A small masked image model, trained from scratch.
Model: 10.8M parameters, encoder arch vit, encoder activation gelu_tanh, encoder moe expert_choice, encoder width 192.
Training: soap at rate 0.002, 5700 steps, batches of 64.
Data: 97500 training examples, 3.7 epochs.
Rows from block 2 of the decoder of a small masked image model, named by matrix and row number. Rows with one number belong to one neuron. Each number is 50 + 10 x the weight over its row's rms, rounded and kept within 0 to 99. All counts start at 0.
After each neuron's rows are labels from the 100 images, of 14976, where the neuron reaches its highest value: "lies over" is the class under the peak. Only what is clearly more common there than usual is listed. The data: simulated stained blood smears. In brackets: how many of the 100.
# fc1: MLP up (decoder.2.mlp.fc1.weight, 512x128), inputs 110-127
# fc2: MLP down (decoder.2.mlp.fc2.weight, 128x512, transposed), outputs 110-127

fc1.286:34 48 36 59 47 63 38 51 30 65 54 56 35 51 55 42 49 39
fc2.286:72 42 55 60 64 47 38 48 60 42 50 61 52 48 51 66 40 51
lies over: nucleus (43)

fc1.370:51 41 59 60 59 38 56 36 45 55 57 59 52 56 43 35 61 40
fc2.370:54 72 43 33 43 62 46 55 57 46 58 43 59 45 60 52 55 71
lies over: large cell (49)

fc1.304:61 57 66 37 54 45 60 47 61 62 55 64 61 57 39 45 51 36
fc2.304:50 46 49 55 40 51 67 39 40 52 56 50 49 30 61 49 62 63
lies over: large cell (95)

fc1.405:39 50 46 49 66 58 50 46 57 39 49 47 48 61 67 40 40 33
fc2.405:63 47 68 71 59 64 62 49 59 32 70 37 53 55 66 34 55 49
lies over: large cell (28)

fc1.463:45 48 42 57 29 46 58 38 48 61 55 62 43 46 60 70 58 39
fc2.463:67 61 45 27 41 59 56 55 60 48 55 45 55 37 41 44 54 49
lies over: nucleus (59); large cell (41)

fc1.244:55 64 59 60 54 54 59 48 56 48 49 46 40 47 67 51 58 59
fc2.244:43 32 49 51 33 51 51 45 44 57 46 48 49 50 51 55 51 71
lies over: small cell (74)

fc1.26:36 61 53 67 43 67 61 34 51 57 45 68 48 45 53 65 55 46
fc2.26:42 41 55 40 49 66 55 60 48 63 52 48 66 52 44 55 59 40
lies over: large cell (37)

fc1.182:52 62 64 41 47 56 39 40 39 74 48 61 32 42 59 52 55 57
fc2.182:49 41 58 41 36 43 39 50 45 40 78 71 42 36 54 48 48 48
lies over: nucleus (47)

fc1.446:39 52 52 60 40 76 47 52 52 48 55 51 32 49 45 29 36 54
fc2.446:51 44 46 51 57 47 48 51 59 64 69 38 56 64 51 64 52 50
lies over: large cell (70)

fc1.32:52 37 72 37 43 50 63 49 39 54 40 49 40 56 44 40 53 60
fc2.32:49 48 33 53 53 56 48 61 58 62 58 54 53 36 57 56 59 32
lies over: large cell (58)

fc1.454:66 36 64 50 62 40 46 52 49 42 75 34 40 51 52 56 63 60
fc2.454:41 52 51 52 44 44 59 46 59 32 42 55 57 54 68 44 44 42
lies over: large cell (58)

fc1.49:58 46 48 65 38 37 65 61 45 60 45 46 23 33 53 36 64 62
fc2.49:47 64 68 50 44 60 45 43 54 41 55 53 72 52 60 39 48 47
lies over: large cell (39)

fc1.417:56 71 46 52 42 64 63 36 52 51 68 52 51 42 63 50 56 46
fc2.417:47 40 59 40 55 41 53 47 55 38 42 34 45 66 57 39 54 62
lies over: large cell (66)

fc1.442:57 64 48 67 53 58 50 49 62 72 48 47 51 50 51 39 45 48
fc2.442:59 53 60 42 39 49 57 66 32 43 39 45 49 56 63 51 56 51
lies over: nucleus (80)

fc1.155:47 30 56 52 42 55 69 71 46 50 51 57 34 50 41 51 57 38
fc2.155:43 66 46 39 66 45 49 36 46 44 45 40 48 50 38 42 50 66
lies over: large cell (92)

fc1.482:42 37 46 52 57 42 58 28 56 53 63 46 53 47 54 20 53 45
fc2.482:32 43 54 67 50 53 43 60 39 39 50 48 37 59 56 37 45 36
lies over: nucleus (87)

fc1.237:50 44 61 47 42 57 53 51 57 56 27 62 44 61 44 54 42 53
fc2.237:37 61 52 53 69 40 51 54 38 57 50 56 72 49 40 60 51 72
lies over: large cell (43)

fc1.307:55 52 53 41 68 52 38 52 65 50 47 30 61 48 70 58 57 61
fc2.307:31 58 56 76 46 74 63 41 25 51 56 49 40 44 42 47 52 48
lies over: large cell (34); nucleus (30)

fc1.356:35 64 38 67 54 58 55 51 54 38 69 37 46 72 57 40 66 42
fc2.356:67 56 69 36 53 45 33 39 60 57 52 49 66 40 31 60 48 58
lies over: large cell (99)

fc1.300:61 41 38 53 43 53 41 48 55 52 51 63 49 24 61 50 65 51
fc2.300:36 51 49 53 44 60 65 51 51 47 51 52 70 64 54 47 53 44
lies over: large cell (39)

fc1.203:55 59 44 69 40 48 44 27 72 50 72 47 53 35 42 36 67 40
fc2.203:47 39 47 40 67 35 59 52 46 57 31 75 42 52 36 47 39 68
lies over: large cell (61)

fc1.343:51 55 56 81 37 51 25 25 51 37 38 43 50 39 39 51 56 59
fc2.343:46 36 48 23 54 48 68 54 32 77 48 57 61 57 57 33 51 58
lies over: large cell (58); nucleus (29)

fc1.432:36 58 39 50 60 71 51 43 54 39 55 54 57 34 40 66 65 46
fc2.432:60 47 55 50 44 62 44 53 55 43 47 58 49 49 37 61 43 58
lies over: nucleus (73); large cell (27)

fc1.12:49 50 56 40 44 70 60 71 65 51 48 62 63 49 47 37 62 70
fc2.12:49 48 48 63 52 34 59 44 42 47 59 29 32 53 69 43 51 47
lies over: small cell (89)

fc1.342:39 58 39 66 59 43 38 39 45 59 69 32 46 77 58 39 43 42
fc2.342:55 40 49 49 50 46 51 57 65 43 56 44 51 50 35 45 72 73
lies over: large cell (32)

fc1.59:46 67 45 49 64 46 34 48 38 45 67 47 57 54 62 37 44 36
fc2.59:48 42 49 71 33 53 71 46 61 60 52 41 48 60 48 61 56 53
lies over: nucleus (84)

fc1.34:65 68 44 48 64 51 57 49 47 54 54 57 34 43 44 63 47 57
fc2.34:43 54 72 43 60 47 52 57 43 57 37 60 62 54 41 54 59 39
lies over: large cell (47)

fc1.346:27 46 47 51 47 50 50 50 44 48 56 39 46 28 42 58 51 45
fc2.346:64 60 56 42 50 57 69 46 51 57 31 35 64 48 64 68 42 60
lies over: nucleus (81)

fc1.126:62 51 42 54 54 55 40 48 52 65 51 49 60 41 29 55 48 71
fc2.126:39 36 66 51 50 50 71 55 47 25 49 50 43 40 58 56 45 46
lies over: large cell (43)

fc1.457:47 35 53 49 86 38 51 49 43 43 54 49 47 58 54 30 50 54
fc2.457:45 57 29 45 35 61 51 54 47 65 34 52 52 45 45 67 53 39
lies over: large cell (51)

fc1.177:51 50 34 54 53 53 43 57 52 56 65 56 56 47 54 58 43 23
fc2.177:47 54 61 35 45 62 43 39 58 56 47 48 50 56 52 40 55 42
lies over: large cell (32)

fc1.62:34 44 37 64 42 63 36 45 49 68 53 50 49 49 52 47 44 47
fc2.62:46 52 63 53 49 57 46 52 63 54 55 57 37 70 30 44 30 56
lies over: large cell (33)

fc1.460:52 51 36 70 42 59 60 50 50 51 47 43 48 43 64 60 47 78
fc2.460:40 44 50 42 42 45 40 46 45 51 51 40 44 43 55 49 56 29
lies over: large cell (86)

fc1.145:50 47 41 64 39 54 52 48 37 42 46 46 54 60 52 52 64 45
fc2.145:49 40 58 37 64 49 56 50 72 71 64 56 54 52 53 59 30 56
lies over: large cell (37)

fc1.249:60 40 66 52 56 59 51 52 49 52 59 54 39 57 37 59 49 36
fc2.249:63 63 45 50 49 32 63 32 68 51 54 64 57 39 33 43 68 38
lies over: large cell (90)

fc1.326:30 40 37 50 46 55 54 44 28 67 41 48 64 54 56 62 55 45
fc2.326:47 58 28 38 43 62 47 28 63 63 60 57 21 41 50 47 53 53
lies over: large cell (68)

fc1.285:61 41 42 48 45 53 63 53 54 75 61 55 60 40 46 34 63 48
fc2.285:48 55 52 48 47 51 49 37 37 36 29 50 52 71 64 58 50 56
lies over: nucleus (73); large cell (27)

fc1.94:51 61 40 54 51 43 43 51 49 63 57 55 38 42 65 47 52 47
fc2.94:40 46 54 46 48 45 52 49 66 53 53 48 52 52 43 50 48 67
lies over: nucleus (93)

fc1.303:57 70 56 66 41 66 53 58 63 56 63 61 47 61 70 58 44 46
fc2.303:56 36 53 44 43 39 55 52 64 41 42 48 49 66 48 29 52 56
lies over: large cell (72)

fc1.53:60 53 57 52 37 41 56 42 61 51 51 48 66 57 62 50 71 51
fc2.53:53 52 52 44 57 46 43 31 60 50 56 57 54 64 42 59 49 52
lies over: large cell (93)

fc1.273:40 47 68 69 58 34 58 53 53 27 48 45 60 44 46 40 55 47
fc2.273:56 71 47 54 42 42 39 64 56 78 36 52 55 34 42 54 51 42
lies over: large cell (41)

fc1.418:68 55 59 51 51 41 62 44 54 49 54 38 38 62 59 47 52 70
fc2.418:51 37 59 55 62 51 42 48 49 45 39 51 59 39 44 48 44 29
lies over: large cell (30)

fc1.225:45 57 61 45 29 35 59 46 35 50 59 65 49 67 55 42 55 55
fc2.225:47 64 38 46 74 54 51 67 54 66 34 35 55 50 47 66 50 55
lies over: large cell (54)

fc1.486:51 47 59 53 44 54 36 39 41 55 47 29 47 58 54 56 55 47
fc2.486:42 57 49 53 49 59 42 46 59 33 62 46 55 30 57 59 68 36
lies over: small cell (53)

fc1.430:29 54 79 57 58 48 47 39 55 50 46 69 67 64 50 44 46 50
fc2.430:66 44 46 47 37 42 51 59 55 73 46 53 34 50 47 52 71 51
lies over: large cell (67)

fc1.50:46 40 54 47 45 56 39 59 59 67 55 49 43 33 47 36 47 35
fc2.50:41 55 43 55 60 41 27 50 40 62 45 52 48 58 40 56 49 71
lies over: large cell (68); nucleus (32)